Weights of a small encoder-decoder image transcriber.
Model: encoder norm rmsnorm, encoder num experts 8, decoder width 320, decoder norm rmsnorm.
Rows from block 5 of the image encoder of a small encoder-decoder image transcriber, named by matrix and row number. Rows with one number within an expert belong to one neuron, the router's apart. Each number is 500 + 50 x the weight over its row's rms, rounded and kept within 0 to 999. All counts start at 0. Numbers have three digits each.
After each expert's rows are labels from the 100 images, of 14848, where the router gives the expert most weight on average: "strongest on" is what is common among them. Only what is clearly more common there than usual is listed. The data: analogue clock faces.
# router: router (encoder.blocks.5.mlp.router.weight, 8x96), inputs 48-95
# up: expert up (encoder.blocks.5.mlp.up, 8x192x96), inputs 48-95
# down: expert down (encoder.blocks.5.mlp.down, 8x96x192, transposed), outputs 48-95

# expert 7
router.7:539513589531518468544476428541602574563566533565466475601615530482458483544448532446536436501538437503423483526523474467517444487511424483534502
up.0:575476466512567465461425490552479504609529493568455515597497535479497486496524514507530549425459452484480426553537561509364507437499537467415506
down.0:480509506491519551551513537454463550553413500448497434499519456524481533536472486551447533433591476522550491514396430466462551585430470526536457
up.1:521541537497499536531513505474501476546488506459474494514509521390531487452470409440475480547450493447578479478525415505547456522392493514431528
down.1:606507392518552451497487565498494504484485526449485488473464414486481570371497446484616534519455490496418427546485555489448495503541542567487504
up.2:486571473462587524579508447547457533548513462491559453467495472436453550550493462483411571536368445521443405544509497456409534556501491520608545
down.2:501404497470564477396423516512508511522473500521512588494505588488420419485478447537472507516431485443553550503469465523550602509383485493504589
up.3:515584557546484515474511530491477494516542419453484494531584477557515515458514526497485460559525495589529478518525536558416573559560423568413569
down.3:591547512571480420470527381481401456546471518433492417524509502425588460472554510516530493524463561549495510485580562481464471435500611445542515
up.4:453506538502472504472482510520541487457431456565562454499589506491480526567487518520496475443524513654526595512495440538595538481553436463502461
down.4:530421515540419476525541471530404403497450496528534485454528560549504404516487467507491573505549557568514632520486473461552493511476467530564598
up.5:492504467503522489550469425512503528453598495545558486530505421484485519443552490435418528569558404600530418498444445447485537527570452449524549
down.5:471414521528601422488474439450505493508452531521556509525509582469379420510541426434462473524473490491528510497424540575526513595423512522500478
up.6:399478530545492421492403406484452557518439548484521520546475441551450550423509542515475493592462501538494465545498541444450554495599491486582561
down.6:508403523590571482505451488549480582535498531515580567515426577468406494509527454516467471493474547436541555521496501542507491470447485480472614
up.7:474483452541563508595582514431468413471556539459476390509587563463480459609439468496543476430460461559462496582606518513495465516531436482512410
down.7:451534512418408596458445430521540431404439494489487584467504485573475478462560441529420504493493557490494574471541494498604563503468482574530458
up.8:552536377407506511523471488455408510544482487508455479484472530498503391476548513508521544580457549531447544550575493490445441505537554564482511
down.8:440523518413473561517461491506505492422516500503501458508544481445466622585562529498500502484534465469544473456511487569538570576486482509502337
up.9:552442511518504598534544566491570540551451544465488459470489557406516496567499485471432527488449427483506525577466460543458432550395438606430507
down.9:435409435537545534444503512505518525449511572495478540432478495560401498437575465560576445484392491422438502452509460511503507488506532516558494
up.10:548444484445533438595537535450540564555570505563445483489489511501555388561481524520467521511513529528475550575527537508448496499466486449507521
down.10:489540541405454509402461489515444452550481481438457488454578497519564598576578495492417437454496447470575487500583449558483520569534468475515486
up.11:570535485485487473483503430515516501424536435537502434565551479485394606413561508402509558504560531556509390574461475409511533448538404429471547
down.11:487498573520493412570549482456417535571449422516547434486464505460450491544502415492336556483556492564533539497423522532614413476461457536482550
up.12:442551528533548488506549511480544384427554352509490448440519602523552484559478557499510467456445573493481580477502485521500506545543496483434539
down.12:490509496489415447462518557469499412523428482457548539475455457481616520538481465503536619433508486522443428527527511524502470453435447538491503
up.13:512542518483465502489466555479450549528538451436447501482588491593461552447393505406514507501485573491487561526530457520514571595542479525479520
down.13:541410553551344492504548548483485524515480483453500484513537545467510537569437479540564525521511518468601510624536471525564548441524537476507532
up.14:412571486483516486514564515403537420419419530475483484487523610533568455532503572462533506537544516558443513496551460486448531520522461501476600
down.14:568563473535462463501530545469439451482431436495514470530466517546538555527524508474523534458489456545423556504456521455466463493441412525551494
up.15:557553532479436495558503494488496489581515609469472484522480409515441498493476525468415526502441644492528497482525506466527474471449484443587430
down.15:435435565464406534529437533510496490499485507542504503482567510496451447487559469478474490543501595473604436472515444434576563533556497382493588
up.16:529472463462541578488560437453491497426449481428492572598515507482529512455534465474512501456478486532482506462461460469423539497350469475389499
down.16:524538484535476445516585546449502571536407525516457458486543500507464578573431471482479523444510455526417489497501424485433394514412344476490518
up.17:482515515516563529557463448479539438520526583482565499527507499460476578545609484457518456493525445541554398497446494498415593442528443467569515
down.17:438480488536550404455499457547458492520482495466454561541396517415364469549486510524480460513500529566487535524429527495588478547412476499529508
up.18:494528500533564522422529456424485410458408541458496442544507561439500505472463490439463525489488460514477480448519535415450529520444467579543524
down.18:433516489498475510465495513527436529532441510470454458588445429520475567489400539511597523533493424566414524454482432494474441461467409599513512
strongest on: dark face; numerals

# expert 1
router.1:525470503516502571550498514514490415424524455501596548440423452399536569464551457517511470501440552490591415455490406462552549545502509499496492
up.0:506463339428452532485438552508407430509494513512315529479458518496484497472579529477486542503567550505472482580565562429459502476499566533540392
down.0:526467492493563440510526568360560500555476403446450512402521515491435520443543483487510400473450526483360495486528425562545450509513524565429446
up.1:550492516472483393465493390438511539490492527526457571625535482438575486519521412534545501487476526445593492475467479491507519428469578503422490
down.1:489495653507439532494480484474499475562458500501486486490557490553457453465469546494489508501521461545574590507613433556489520382506424516487517
up.2:538564485481476510494505518539391474498474425541443479608434388494555528507534558417519546527465477461511504501475515450513569464548494399569456
down.2:444545531413522499484494478479536447500528414499536619358477504482510475467452486514464399457475517486441509478501420571572510544477542529543498
up.3:622390432482502455511531602392404477475474563472477549445429523484449521491477460538566528411545567439523487508514503435498540533448527541530474
down.3:479561493464493469501483572395527595633586564408456517497461532506434536394496467524447482485529419498458559525533461469502430465464556533479413
up.4:452423484441607474503497451414448420426420509554490486480463539501492409413463465431510489604499557399552444510571503502456478527509513573524432
down.4:535437483497405558379411574491584571485523503518480421496483597447466495428473507471514407396532529469471511482538501566503385470546566521467464
up.5:493564458468460476545490402521484460472590527537551434608530495579616506507567518448476431519518422481509441526511523467468613488500432498530519
down.5:448519520529620515497579533479449444526488468558517593506541523544558645534543556531582507439461464459455547493421467524435539572464448448489470
up.6:504500554487511399468480482430508594513468473432448500605421453462544465543495613617481492519419486489531442491523477529432523456448549507475493
down.6:528531582409448559496335424489531520579494470587524475429562460509524465542490543420443546424474574513610484455552450495573513454388465470513577
up.7:620386574499424481528573489417477572426544537469455572563432522492470535564499404518482426516520492433513431542483458521545474561454469467516505
down.7:529476515509461516498499523443475605564526515499487427526478521516507451469497475448448468493506511605559529489569454496443475432527517394515430
up.8:514561450511478519581440541471398612549474515401526403596462481510485523497463514483534477520402482512507490532492422521466484569333426480558450
down.8:554563483549532478546530471531456464556526483565564436493489510469563386461551535417443543493406505479601434541435518508490602456554434436427516
up.9:449489460460507501426472492422550463485360527508526517433591584571495522451438463411513462470582490538533597509512496542533533492530518507482583
down.9:562456561538576442536446563498531458481481481565492426516437623466516475427441509442504518477432530509462501583555550569556508434540498525431518
up.10:487535461563510556456439508469435525464458487437487517396475549430526542498439527502461526440493597442525418456510467508510557603451506546510462
down.10:514487468523535466470531543462559544522570590521515490547421538481439501381539543459464553567565433536475492445463458492496508425428558563539467
up.11:505372481506448514521508556481401522437498474537367544467476529470515522512525475507491485508425538509540469575543501467481471554536564522487451
down.11:575548562381533501555466577417617588556469431435483487458595474481439491483514423544429517495535466540459438439527506430539459505520517605541419
up.12:495477473443618451513539441498538421477493469596578495472495482483523526522447457479574487575550497536468407545568477442536528466606440501522517
down.12:509507499495517527428533615499582450538437471493517482579493605558516465425485473422584489498422448496423477481522504582407488459593520547523481
up.13:538546458446467488490467475524493617552494499532501511603433399495466466481499435478435542553486420458547445493516493471502505447523449470544512
down.13:570535563464430443506478482544465490581523521558574526459429510508568474471481619507473477462513468517573500478558450520583547393490532428561513
up.14:441541610575580488508484482443624448507488499551563464462593479453556448532558437488439474508491463507480543493493456492492468572515458569477573
down.14:470471472573527461482559569475518456472428496525456469599426554549468527436458511438612490501438455563512441528516404665455495479503474505487459
up.15:468501415565584463528482361465522565454520566505533473522588493505610483478534518414548478407545497485502465460407548498494576519499531566515479
down.15:502475551584491564526557540458553487467415530480445427576528430549531575535485466452586543550563414502478489497516464584465494461514438493491531
up.16:493470473501523512573596342581595583456507569532477492581459498501495472554526476549492485535449403525485448515541479542546529427501472531501454
down.16:427486490481484526467503493505563421450516426513488505515538477484506529577563489515479523468456547560459564536521543574451504548606481406593485
up.17:439526521518436442595497444514556480466531532533517448501539529506542470574528544468439471466513510428466501439602567603493439513525478506604452
down.17:538513498515441559471433374491411510485458445571557478502556572520559500497426535500578507442483476524567536485537506546510501499552514492537588
up.18:413496530477518563504538542461543541556465599548492557403530592509416524572479413539594452498550508470491469550500421505538516548428469545463508
down.18:488491420537454529438474505497530547531547541443435493539400513485487597361571547502571471421502550544494512460592381477463566403560563521552450
strongest on: square case

# expert 0
router.0:528455468428492550428455405462433555549437508514434450576490508474532490451519528510552474493524536469509421512561505448385520480553528436437483
up.0:475437534580529545450521542512394535537589394593464494448481476450540458476490564523458494611390545495476510447496559555442575561538507580453440
down.0:425505462512485527442494547552422502453488568418494530498483457503556593595442419528426485555497443490453573468467481544487568445496502506519605
up.1:467499525517521397504464555398504445487449621475527597465433448465406532521501427541547521451470521502642539506486507486556517473559536552597524
down.1:504553548503509446536564468502440435422508426518542503524536434503523481543501522405462527545502436536427531493389532510447492499432394482548498
up.2:507564448478472579501528484454519495489582466457519456493546481574453518438563590394446521488570551434469463520477505438494564448457499486424517
down.2:510467531469588431415455360469478496550436535423526526495602517441438456493432524545450501475519498533609535533585541480468595543506559536472417
up.3:554394461482517538400490459510441520440413439519545519493435419477623535555512431536528427457523515496529460465501447459470558471505568516490529
down.3:585401549395563476485536439461497526478600490544482405430476473591400478501471574478491479470565459488524423499529514454521485547467501606454464
up.4:364459533454573541448617479486520499514429477495542545433504563434392522491413368470583475506524503496507553536512518491471535490535489541491523
down.4:460520505467558428570539484469458537570537442484497464544523455500484452427479541460425533475445420583489519534467536520419457510457484573444506
up.5:461561523509518602555436484444565418486527427434557530484485529470532635534463558532431495510442569484540485539521475472614519517585463515442506
down.5:555481505509561490522478458582438462425483572536537554563493479504459500498525538475525407510427476499466500554490546449430555500464405519542566
up.6:542475445507500524511517502478411599533509488546428476481513415509502588491451465516501601476524455536455430575512418388510578446453496555532390
down.6:546547532538450513572511489505526477491483510437603444494510472505536536531492364467459542547543516431504472525421503441457608396396498527491590
up.7:524410511465454444514489462487487510512394564562505517567456485488584436505540461535598465476479551440549412454586471470479564461476560457488479
down.7:590409552417461488583572593515570423517591450511490563486526511475440519467503462508567467507526500529519446408466486530553479457571478463467488
up.8:519525427417489454502486454505465493399442520496494544548469500497556528548491532457482469402494562424544439502475446411498546606391542475492410
down.8:505439530532504484562568497537487526542458478473523629496498482422473514484509471531529448430413591400587527527433579426505505443469452560477377
up.9:462516518560523568502585508546565471556397486516513467453583562528385543485516488464451550454536453448447469524470574555462509449440419482622561
down.9:417533498476476385567469475534461457518579451523426408522540519487472431392549562500448452478397519539493484533578555442481437504570457556469476
up.10:422464595543465492490506527544457427514601469519502535524516456473405565582454522561522504484498406481450558546484543429488459418516477539464538
down.10:527558469503569508477456462412464588454530504426608407468512460490469442551539474467473532543586363478446512487514558482522455470506461484578564
up.11:536529475590454465569447520529495571479590497454514457498477445581513595554564505485497493420439482484547536511466494453484565482565440534491466
down.11:473486431529438488462508521488566563604443624539511439518444443505435541446525470502471443591518436550501475521433544541570481469475513485507506
up.12:504516539540488480505544535460528471524592500407528569419474492400478508539620568510435550487477521461562454452519430502604565518461456504495494
down.12:464544548452441495479417478505522460445460410515496550506513499484564481602504537397423454545536481518579414501470534479440574513475462456523575
up.13:558494411492496469465591477471484547454455469469464418464548490503601428552521481519528518422547410487498556545444498566482471449417472450487498
down.13:534482541592412462579551560506371513422444462465541474547466548507535509531503443444504527516438483478462497492577628473423538523495489531536579
up.14:424606547550506453470523430538513539534505512559533505563496498544537501495570461546501439637481437557429548484493499543434537430556415446545548
down.14:440518459392532507567489516521494630526558547466512475427467418553460454494487563509447420513517468513501455480545444458582522479445567465570441
up.15:558571555477429566518456593475495530530538480517453505541425446570478421429566512421493559604466485548505487434542492586573611525471466513543496
down.15:488523433539487578516515518568480510530494535441535561560559562537518638518492451586480547538428430448559541558551487444427515489596514386461480
up.16:514448519502454453546449523448519442565525547501518545502444487487527467425547467533549412462490545438551495393547477483562524477432528376526508
down.16:467537529349481504515485571504530412553494439577551558465529528493448511435477452471476407500560432555538495503535486489543412476494500591493483
up.17:426598580538590428435493485525534536548527572462519512561531458509501529504544459463505509550452388590457502458393542467508521482528466512478579
down.17:465492413409531569451504526532515576543543570516537490476503364507419520460600488516489492505470444509447502474511493504500418454442563500495412
up.18:574506464474391561516459573528478545492548419554555494498492477443453523374570593521511496556469511560459581512565552506564494505508498520485399
down.18:439464458466562504458458478542533478579467532439478515569506463545524543512447459660443546566514457466514489572593481473424563469503498438471481
strongest on: square case

# expert 3
router.3:518442495471545505544577575523458439426442421444462427421539530508423473582481503531519542490531587479462497584509514536556482549475505533466509
up.0:545422438497497488568469517415480506509535539573460534434545535550444430554555521542578495527561506457462490537541631547415494468437596508537432
down.0:421473467463482457449564553441525507602487439555545472502536499468430402412450526518470544588432478459529435559492445480427499419504393435463478
up.1:462429437481530483504455481455357489487457488468496380513477479519484546487552475527609519456565466594449442498451466391437521461477547531558487
down.1:476563514471484530502511476462580582620504519530523444521557521521537532480478458547398538479540399544555504521566514540576521554460489469541525
up.2:406581535507472421540559474574493446492576458481474486471408498411453434470587489519399466531479508486453471470522386544573561523569502450553555
down.2:513466575490555478498504442448497430522472534474473533423477594481558511546554539492502603452515586505540413451499465509457592598503590562527576
up.3:536483428461500527422436509541448592462508551469534571480445444487524594527540441544510558440543447532537424496483423461449558428489595588551483
down.3:561562593501446506544444473533570497502468520397549473516509512571544457519475420508454537550571446557523428405492467517523585530565514420498487
up.4:575473423432436531595373484505529453421522558501555560484525516473579534450552437439460486456516475484618447516481467465545636416499475436474516
down.4:555491484386587601537485442590505504431549494538523458438465466485555544471507550410467533480475560537455473464505524519561572449518458495512449
up.5:448495400505472490529518528553421513508483474467537566453377434478460543530599433662528527402509489576594510504467471442464517458553537591471457
down.5:550579562530442530492439486481490471508436421433557463481518512524555553542497475487483500510528391572486372450549505585477536511581492541534556
up.6:436506506439508504437552509526423463460508486476427598525477403457511471469592450553419549513462480453509461556460429495531608403528509493409481
down.6:543513536510516479369484512442490517559495419472498463463511513531467513497461455537571557516566573560505486449528524519538608602591517568475509
up.7:420620427434439467508409456548464499518438508547484449598491473470496454525461430543505511510454428573506585468590492561534515497540481438410474
down.7:478462447495447577552527433521434501503468474426483361421545518541467536556484541484476486525516514497461600442459464511511527604640509481534469
up.8:564530471574461453607419534500575522435450472513531483512566526454532482538550446424430521445527463472467455495470600417480488529523461460515510
down.8:462462439497509457613494533552516465549486557448544507542450472379488515508532543572460450543469557550567547472550497470521515426528479456531516
up.9:446440405532535526458454507447397500429449539418482528476367392501453580464510402514475485480455527579537560456455537480473570531504523625479524
down.9:473525483578399564474558435430452537463459453483445453551554448526515563469449445604512544502459444507432508488510510516518531640585474504478467
up.10:532507587544465537585536504498484607566499658469595535518530493495552499587495483545461480509474437541554403575538487512473532534458462445571568
down.10:487498482512584479463406439512444566475549532496581492494429408462591478506491530509502534463472480568467415549485538475460481453550537453508450
up.11:510505532465488528498498497542466438508458476603479472604495448412432497459528569512562535556505377460473547539554510482414437465467470455531464
down.11:497526473486546467405452409495443563521528500472418401454409502534549470516505558576400473517497559528437605490501592488533500543430476476436434
up.12:466480499586538529571484553443580548568510531460500512460550529518422471563467469501506546591367497461479534502436556587567492555456477552513543
down.12:509512498609571456589503444518472496563521532505511588572501550461479517457483526534495487521411418428555406537522505471351498455574474434523439
up.13:576531526547556470576379497597534445412504502525566463529535470531463596517547532419484467473477498522531467464518471361538455455423492473484583
down.13:442487495465450555547524418611541378472538560497414523496544511480601466386531504586524497523499553478447572455551511474450476459486540508474535
up.14:446406504571464466549486610426512426516502471459528550453541503554464515604500580577646513537382547510446545444508538485470517498430592586466451
down.14:529579501531558486442542539436457501641523460515476507508598521507437444457473627508497489548427423461538452523415485483337515476481431484542463
up.15:497479436487512509466476413479471567560401613442547485465553505517601505466472466545501499492501419560486467510532528485444563512448495498451577
down.15:414476487396430460562499418522517461490521535435447496531450492446416513508454491482520500426557488589464512486476563511524439539546470467613553
up.16:462518542476528522533463421387469446391484442510486520596519493555537573459494517361453454479566538465478476507522538502477568503612544516505558
down.16:484357392545486551532588558612449514479473528503459478571510461423486540552497469444580451518459476527549582488449569621455461420520425465462496
up.17:516473451477408442457520498499477575536521571531556522443499474546440516482537539577574510375539530526552514457562531462476615538554518560496473
down.17:557504485580563515498506544551411512443517513602485509520502559447478540627426519492409479416477499446506497477462430552486442486485375394473567
up.18:504520520524501456512571541450502545518583582434539584388397513485461502563485520539430559502511500534530495587435455506555565522528513421470604
down.18:572565511573493555435515469498425419487439479442487554527470501480563545625539529510543492450488443551443626528453541478469501517537461478500511
strongest on: dark face; numerals

# expert 2
router.2:393470474567596499515516467460572428501481472529509487451568515533564473589453546477534435556548569558503494466541480555467435583509408610436498
up.0:426458496496582463475515566419530522462547535357567532353481514548492513575500489523519581464452503573511438501463459469502545467494530623564537
down.0:468405531454424477467488523444536531582517468427401486367582515487473412496523470552423484506489494424455463487469517470549460459550483431592452
up.1:465586564545501438444408454502459515466485474542541522621482451518571512466482507473531505526558431517538524494457530427436434450507494450618462
down.1:557471569484484496523541491561479397478496482530493557480434536461478565521464500501593491523486556495463564433478492525452520626512509626506501
up.2:454522436531510514488526521428516503471499655443553502424525573456492490584555570487505568492449503569553471543426484494538562518503541539594516
down.2:435448414401459479448560558472535539551505446392445586421564458508469448487601458532458446580463439470472513424439507427562507532597516465515430
up.3:420438436500463517587537555548542408490510455509496471440485541507461443469519416491490512443526474536471560407539526521552555473574526505481451
down.3:544452489530475486474534497596491514482549546467458479558498489533512514647546533558445469481496469382505574421503611452588438431501577555454511
up.4:448594482441412564359476503474516511503521551409466523522484528505411562433499508476488606526556482536435506454481494568479447506561481483493568
down.4:587477530609539521532392517533391526501576545551452444623446564524583436522540575524511512493541507471441554578502480552462404509443518495509466
up.5:543503474461558515531446502432558504499482586444443471451498544611453508593540644506581534508454512503561569583500498509489495453458456467456513
down.5:488449476460401515413443579512611560605519514477451539530555427527459551431504509534478415500373435468436510408423508472543535437516436503560488
up.6:536500420555479486364392468439475481540504516490543484559512479499508479469485575461572509471547518453434437537445513520402459447516520467477489
down.6:496459525585483530496478596547455508494437513524510550618459581431544490492557495467562477561569465543455454484476545591390533478496514572521568
up.7:461434432495465481396423527467490463501538497477459472365464490491551543528507535603460435471443471475579533510565464476537555453537555561436466
down.7:527420476497519484410501549541511529505552470501413525535392527495461476483475511466481470530462445445506493522567509499435502441514490456450448
up.8:492437513468497474542451492454498523471454566450583585517441504487526406549513407524563501525490503468587523510550507575524496408449517404538480
down.8:476498489526600493439483510520425419500460543510511493462537553521625545585539543578496506413455533442493579460547497518503429450405494439481426
up.9:499458437529421554398432502514532535566529477470574459424493500526554471440564525507501459593525530476548559423496479555509537529497510500444469
down.9:467523525473657493457490473425437499555518488518489516500505508421450489525515519460506415536484528504476490573507522497454513570352547456541400
up.10:499495500553481532572560588525499467567427540557469473410479525405417484531509378491465583481502479419527454584483509489553494513460569468464409
down.10:476452468430546521432557428493412535475495607530509549570425448551481513558533520525513458515545522574469547483524493491535494570515497507575508
up.11:414508467504515485485491469516546374515559544466458447437448509509545424526536455530508502457481515487517470473585528513538502572459485558444468
down.11:534498420503530483448457637481519461513574518560405470515540506555477528514491499483374468448528553489504561527508476433576569405502475408518485
up.12:412543448467553459458574530478513527463488535468519578508593500503490540438475397467499482435551494562430462455435523497515581413477522505481513
down.12:567520449584412503496528470484473516479449472577491442474665534482441460567537474548459490515476559449529515491421482447566457492520508412503499
up.13:519604524483494590481537482591521530546467500539455497581570484437496530585442507451440506512535455452558416509469485577463571588395490452527473
down.13:416501460541522436453484544434450469493459507543517485491381425488414433428484540510558407490472520553404499473397464458444588467468459479489490
up.14:502519489465517492533475533487616428428426552441561510541523588545524529504506423487540487445521525596499495553449463478502550457440475482462531
down.14:426516468468394513427514479463498488529489514427477542451680385529451524490550451527492512491458512467467502445436435388507511444461466484539433
up.15:545505595508494459636521484475555513473460476570542512447553470509524451501550487494568461433550560465586593404484463444581551509498506461466493
down.15:547469543608514395432530488474523518449511560455506555619481484399529475600599437570479486469435477449467551515458565509403483450485503536436496
up.16:451455425512460448546480547447565453473408447382504582362509513479503515492584509482506540472586576477518430471516535485488557485479489505555454
down.16:493529485464483475395515491437568591507481512521426523442613492464449521457636514473349433529485468446472602517436500524545475472499473503566395
up.17:594500452444498552531484449456448546485482520534522427518479492496480510546424432478538568489480551477517399537437380477371499469450519466536484
down.17:454416471486497437512489481449523494571466484434545548424473471404617469433570435502616444494436443516414435538483377547512569497503494442600479
up.18:477515476547564445530548497387526458453454511466575433529506587535507402482498504417582459529517558597486487427560485541497434486511492523420534
down.18:489562503477383494468508472428504509494516499469512533523615449450495537479481446496382480581501495439526489466471499349599562446559522401527456
strongest on: dark face

# expert 6
router.6:401493467577517453544580594571490549526469492427485511511483429545469451491470503484494557527515423515454573486463566546451581463523458543547531
up.0:486380511459513475546628453487441492486358536486522550398515501445502422555480456573542444458466486491499465497554485512451484490499568557529432
down.0:497574497446449483489532507568477539483511605528509464424498440428543468518547426463425536518487568493473610437598632446511506449466462549447538
up.1:574479472479473476429548398540522479546490539578509553532506479490553543476518484515522537533522478409498365474551572395420635500558607437443471
down.1:477535506511464485586549483511395480481510513409524575496539451465588534545584517469522500500512447547454493516492541432461563479510447468482500
up.2:477471525505543551488516483401514543490437471452530429382530591549519459536483467482557536448501635484473609479516448510568546527583493581467497
down.2:479490483567522522400444538513492624511556533515416464522394522500422574562470460516484466459523510441445559464529460608572505565446485527423461
up.3:500516461473462431494465591365509488436553514540529535472446510506510446521506488515410521491504596400591587473538541487550520505490512477543545
down.3:492449452488486522476429501527529540488461543473442548438433498477449541454495525509545463451528554537554467593607408571540533517495522546519438
up.4:518451437510464498510497464467483508457471534561517505602614578430577466567427374491526497448540415493496493587418490543442465570514507412534478
down.4:487469445593448529527492508535501404466503517524465486495457546446572421485527457462476501439510589517565505499545453592501490450578578502593520
up.5:523410527448526435473554477482480478415488634526439583556555488504449498543445391557535533401429512498499537550529501434483422385464545426541461
down.5:504493509388400501432532523579484530466523628464534529480437371469610537517483449473457518467550502566559557506488582501562570468506557539536573
up.6:445505565585473472501629499521518475577560448500483548532613537461455617546447415443574506555511446533506455489440450484474462520546518522427563
down.6:542440512521378532476496489533522498412419572477518506540491477538483483547526489507499509532454564487518489543475516495485527438467453497609479
up.7:515563504499512461505426501512483418516527519590457434543564545513530628454514610478528535589471477501596526586560509398493615527551510462572446
down.7:508402607557409441478537459562535407469456490504499493468529517498518435564471501470586539456470567476518565506516556453533495483479506545559548
up.8:475508479568441487547478505417506514400569504536516547431491529524599455522473562506423519418524622505609507469554487466596527531529531441541420
down.8:487508512452544460528467445494528557561515499475491573465504501498433520388478476482585469455568517532506410539556390551483535527449550589544422
up.9:491505536591584470487510395467531521571452468469521466430600534504550468551481528590594465507447487491463529444477532546531471599430525579489457
down.9:400538569495430499486551523488526419471541442485460414512467528540524516512426505410489548536407488473478509376430504501506481491423433515436468
up.10:464485481488461566401585501404534528450459507407523554414504521487488446510539453532433507496548506488456519519480502518495453556352513538414486
down.10:449482575453507520481544463455572498558518484489418493479414505527503470561382478558506553513472547519510555570556438459547486440440483534491519
up.11:618449475466542561452450457419495488530433520512547570427384385483579521497481484562500442483460533489496510511464535487502516471441530485400587
down.11:475441501560571502439484535462417449543497443521503528528428479622503441431513484485518468423461527435532495517477439417441537517475519484466383
up.12:490574530528582435563433467509562466517520490493466464578624484551560503521475546424396520524518414422531509421490528428487513511434459459575519
down.12:470416474577413542508546493553469396418472499498556513529480527500538424516461489467597579437433594437490527441497462514436429445437510508484567
up.13:523508486510415490579461429584507591517498510640461482539449464418526473483525459547488534522496447413540426538544482469443624537417583470534480
down.13:564520518549516536571563443527407497559585594460487453478595460520502505595505604467468536461555473474475529520527478444445513490548521504486521
up.14:472498505558605483524434408453435479519489429506613502472537508546521549505492495485650427551470526556485507481476486409477593466571467546547535
down.14:482477456673518513390578540484423521492422525476464445465542563511478523582487488535618556474448509498458563541491548504500447579540528515434541
up.15:533468461455547581388509592529485487500381461433470475391472521532475489448466583471497543450502489522437527551517484520467517488465494565499550
down.15:506502516539631420414515536424501512545501519532476466481439498458391500535495389595539481551474472440447525507565509454512479469521447536466479
up.16:482502473543554488522520540495404473543408423504575389360458493497485571537526585480519531570479496509469493504498479437511597446544425489583518
down.16:540463467575580468423542502518534478418490435522524450451489550566406500484546427558522512487494508429413601478527562521576514533492569542357466
up.17:539424514441466433422470463364511589469484574486536484532474551489446499584492481514554432505478520508490467536541526442493451478450601392471537
down.17:552425380494419481543410586520569526539538521514473480500384447525588517503472520476473536487571572491589494519535555529610470406446555507524538
up.18:424525442546505535500413516527528460525557452463497459454510471537579537509574560498441472501452561446539500476537495413505613531549459585511590
down.18:528475515588466399465537508573509404465480505551560471452454573526539450500534525473608543481539557459499550486480585514507508452476520561466620
strongest on: square case; minute hand past 6; minutes: 30 to 34